config = dict(
    model='segmentation model',
    layers=12,
    optimizer='soap',
    ema_decay=0.999,
    max_steps=32300,
    epochs=125.6,
)
Rows from block 7 of a small segmentation model, named by matrix and row number. Rows with one number within an expert belong to one neuron, the router's apart. Each number is 128 + 24 x the weight over its row's rms, rounded and kept within 0 to 255. All counts start at 0. Numbers have three digits each.
After each expert's rows are labels from the 100 images, of 14848, where the router gives the expert most weight on average: "top examples" is what is common among them. Only what is clearly more common there than usual is listed. The data: pixel-art sprites of 400 made-up characters on tiled backdrops.
# router: router (model.blocks.7.mlp.router.weight, 16x192, trained with AdamW), inputs 48-95
# up: expert up (model.blocks.7.mlp.up, 16x48x192), inputs 48-95
# down: expert down (model.blocks.7.mlp.down, 16x192x48, transposed), outputs 48-95

# expert 9
router.9:104109147091103069139134147128140113152115150165130110139128143140129073152110095144134126121126115122123136148114161125135166123124171134091133
up.0:102148095113116109144095181125118098104153164134118135097106207142096084150121136107143149093142122131125180122089122108128124134130137154118097
down.0:164154130123126094117164164175143126101132141124138112122071108154129160115101135128141115116115125181117122131099134219153137148148119143141148
up.1:121141148103098121105144167162078120054097121155107134129100139172146079122135098136123108110133120120140127162139162113132094139146120125114100
down.1:156126111121133144142114146110132095188151127146140120087122121126119140136173125144102111124152176128157106125121116151135104122105133198146119
top examples: large

# expert 11
router.11:096112131098107121176131168139134126119111146146125115138149145085113113126119125122126125119130110091137161109143150143113124132120167179170106
up.0:098133135151116145142125163147130148108126144122146104124088074159125134146134098140179133114123157073141150095161128129092140121152142130132148
down.0:122154171116105084122100127099136122138140084116134126135172089151132151099130158130124136167107115147121133147074076131103161148136131181137114
up.1:143127128117091126132108101123093114114109130137126105140154132098097132152116100108101109117133141140113097144119119114127141147093131127150083
down.1:141123164132167123130134123129165142105122101116106083081084134150106084122090179101095176135127157134163131130072161111132123136143138131149145
top examples: white; large

# expert 8
router.8:102106149087097071135135143124133112153116150162131111137126139139129072152114104144135125117124120122131133149117159126137167117123165126091133
up.0:130144158137120131107126152152102156166095131125153082149113120073137122101117116159109158152143147159158158139125164146107108144127118189144130
down.0:140143125140108141109146149154133124096197113135154147071120140105153130131158074155086057119128162124121132124096152107149103174162094115107125
up.1:104130093104156107107157152119171134160130119148129103115126137164103128112123140114126131135183139097137123171131141153147124113128132172110141
down.1:133112131135145132124106098145112115139117119150119131111085131157098132161144140104110158119175127183119101132110122116135128128115156082146156
top examples: large; green

# expert 4
router.4:106111152087098072142134147128138115152117150164133108140128141138136076151116100143135124120126119125133136145120162129137168121125171132096133
up.0:123130126125121153123135150106145155111135148119201123139133122112153130133147115136119117146107122125106125116130126151144135128165131158148137
down.0:151129168118115125103117154099122140121134138132142125122164152142112086119130142119145169104124126121104156116175145078114087127155133146145135
up.1:151108126126142101118115099131113116118158148154184131092136108119121138147129153133153118141131117136168171116127087099158165127170127078146159
down.1:171116127168116160136131119141119159117133128106151129166144112140132112142174163148121073142119115122085122126121141106119141157085133130137104
top examples: large

# expert 10
router.10:109115153087102069136139145126137115153112155165134114137126143136132076156113102145132130118128119120133138149125159132141166120127172134096134
up.0:119148113093146115097110164176097143159126149134158112149095139075138126137111107162096118146180148132120122083150108100146123150150124157121100
down.0:137138123100123131149146169114105121116175127123113151131110133160124142131136131134104159122077126131168156134153086127104089117130157130155115
up.1:123132139136117186142118102116087184073094132143161139152166117123168087169169171135111114200145133123153119099124119092094151125129123143160075
down.1:152142120155153163102137133115139131179110123126136147167079124132119142108133122159178136121129150124186153117143126090135112135098132122139110
top examples: large

# expert 1
router.1:107122150091106072141137145132138113152119151163130111130126139138130073150115101141134129120126115125129133141123160130140169121126169135092138
up.0:120135098116107078117128143151146108167143134134122071082096108128073177113136152098136140109128133130130132144138152110102110097112101146127140
down.0:192112129129126109119144140096097121131105154114097144129109144137131154138090136196128120130114162160166130153107121149126148125137141123110139
up.1:136109132106134118185163122100144135101099120121121129142118151131143137169141123104117139186098113122126114106149107134120096115176098172158127
down.1:131133107138126155084115131137127109145118107126117135113151096163121118120134122110148090120121080173112145116174136106155103106161128108114074
top examples: large; purple

# expert 2
router.2:100118152084102073138134149128142118153114150165134115135131140136130070155113099142131131122127113119125142150119156122137166128122169130090136
up.0:088125120133150138192122158106132109152173138166156142172147151133132116122141137164141127126129100099150119092122143139093121141131083153136137
down.0:136124142122125134124110148119111113130071141121115152116122122123156155118127161089145174127123095094127152142123090141167125129167126072124140
up.1:160091146149117120107071141132134092131101113152125169146128142136077141141136112111160110126159134125101178100154126130119147097128148182140128
down.1:150092116148116149148110127090121113160146107119151129137160134112107146123092154169126103127147146103132153133120150073113113159147100073189151
top examples: large

# expert 6
router.6:121102099126105054154114117125133096146108154139124114117101163107143074142109126137130150109117102135152126109153170124101145106131144159066135
up.0:150140174139134158150095154123103132083111129109143131144122148099103170105133107162109115136119133133125134147085170092123147197098112112144115
down.0:139117126128121115072147124103134153098139117108132069112181124107179151123104129156097145099109132111106133127077140133119149173131149120161092
up.1:115124193130133137132125140099126143189150117098113137151156167083140130143129129102188126128123117102113089135134147150083125138131127149128161
down.1:170160130140125129135183137160076150143144137139104109121113101105146119173163108133175092142150155122117100150106108165162153134133086113153108
top examples: large; green

# expert 3
router.3:105104154084102070133134145127140115153114149163132109137123141130134074155110098137132127114123113119128131148120158125132164120123171129091135
up.0:135141119138105110112143176102148130155112180170122127140129104109151144144120121151162150139115137131125138095110146133148103144129134141144133
down.0:136119139150119136145144159116107119155113134121114142092116143112099086108099121125106146153109142154121122130111131166125115215116142120126120
up.1:145137165130126101163114100133138128126136145161120100175115136140094113122134136076193092149146106167129139101106099117136122144142124159149129
down.1:153120145111116127122123118105112127136145067131117131163150119153121102151094140145156101135129135135118131098132180149153143172142157136126162
top examples: large; green

# expert 7
router.7:108112151084099068139134147128139114155116148165130112136128141135130076150115101139132128123124112121127132143117159132134169122124171130096134
up.0:100125137115113139142131175098162146115140128124141086133125103135110130143147149129110134130133157112107086106096141119119108120085120198149123
down.0:164128122142134144104100099130119137108125153120130106137159141105121085129154134125111183127136144136124125124146106156130066123152124080118136
up.1:106123123092112104107166081140141113063165137147152122112136142120151095131148092143122131162106132120136126136127119139115122110132120123063188
down.1:119106127112135139181152144177136112126102136095115118149127164086109144130140130127085090127104159128118105148153134166118107116089177187118115
top examples: large

# expert 15
router.15:108117150086102069138133147128138114153115155167131110135129144138134076156109098142133130120124112123130137147126158127136166123127170133096136
up.0:169147106112156122163107108182131124128133108102088145143127096098135087117119100074108083125057144133136098149147135166110144089122095161158148
down.0:131107133155124111086166113127152118155137123148164118159157160173139135128140087117091086105114146126138140131157150089124087089175130111101192
up.1:129146125123097072098130129137114125133113112122116136113119199137115152125143137114135207108131127144142146095127172127138110128106093115088087
down.1:136120164129110159125117144122130135111156193147105104138165127146120143077145109172147158113180114117097136151152085184088113118129131163159145
top examples: large

# expert 13
router.13:122132111126111118203077136101122119126128134153140127138096098140096119102119159130118134138158146116125133120109117136143144096168139189124105
up.0:128139123155102121116145154109169129125163087112088097173203130127139125086133094120161134094134144127119111092128082123128124109134121110123148
down.0:117175136122092163083147126116147146092153120119137136168153156123116102083151106126133222148151096111112135136143098117117100166132144103128131
up.1:175130165132153152098120136130129110083144084105103130131157154109135100134142103141140089103107153103162103108130100140114093127137102111106117
down.1:116145154134100148095140138124143109158113108144137115127153131119095115128123126162141178164148131157119138136119127098156123111123108118118140
top examples: large; black

# expert 14
router.14:102109149091103070137133146129140118153116154164135109140126143137135075154117101143134125121125120121125136147122161127133167125124172134097135
up.0:097128133175144143137148144129066136134075121074176139156137108138099131114133153135100100159148159136117136123101129116091128145157140143139100
down.0:156186110131135123112136126119169111132183116142121134131104114128068145117143159102165124099135122120115128134104109128133126101133134138169076
up.1:151133131117142094109130155147093115136129138145167132087121148107143106144130170135139099083162118157130168144161146095133099157124099121155127
down.1:133128102144128118188104143101066127133133134106127129138107173094178133156137142148130132118111099177160123123151112175134125203117177107111093
top examples: large

# expert 5
router.5:104112150089104068141133149133139115156114154164132110139126143135134071151113105142136130124128112119132135146122161129137165124123167135092136
up.0:124130150123119100112140105126142126104138144120159143180120160122130096131128144148093092106134105121111091148128120083170120167122116107074154
down.0:124162138162133129175134162116132110137133095137136120114173112154125141121154166156146102131127148112098148152088156146110114161150133162132071
up.1:134130055112159129096139185141136117137102099178131164113126126175157131138084098151119139147153124121131113159134095124164118134123171119132135
down.1:142100131146137112124118175105136091121139131128116097118105117129145118099144097082116136111149149129133143136128134146168129103079163102122162
top examples: large; green

# expert 12
router.12:128147115119134126185132147135157072135112113152108121174112115113129137129157122088137114128109148121172170129129122139139131111122150189150161
up.0:137140117134145106156137110137141109132101178116143067083159087100127074118118143116081147120133135083128114121145140098121145152133100157162131
down.0:163132121117166124137122082123105134109126107097119145084168129126141118158109116089130172115147135112127130132108082156094140088129097101117114
up.1:119141110122152104118116147162129158116176120167144104139111117111146175128116135119180136149149121084139107128094131101140139122119127119151110
down.1:138142132140146130166153161115133129156134081119102209095142142155122124099121094143099054137107153105103099150138154096122129171123129204145143
top examples: large; white

# expert 0
router.0:104112149089101069134132145131132116155113152167130108135127140133131077153113102140131127120125113123124134149126163126133168123127170129090132
up.0:132140183137105118134142117115124121114107120134149136135125091119097118094137162181138076148116134155101163156111135117143135136129137143139123
down.0:147108106103129112149090115092189150119125105148155119084114110143144139156124112117170163126116092072088135099153108125170112144157112128123133
up.1:131147111129119115133104142108105097116140152135123120171109135129130113127099182113113148188193138124090132104116137136081106127126107122113154
down.1:170097138168125133149147154097179140069128126141102128123142071135125134113159123106130075132124081161117110143106146138153132104109151122146125
top examples: green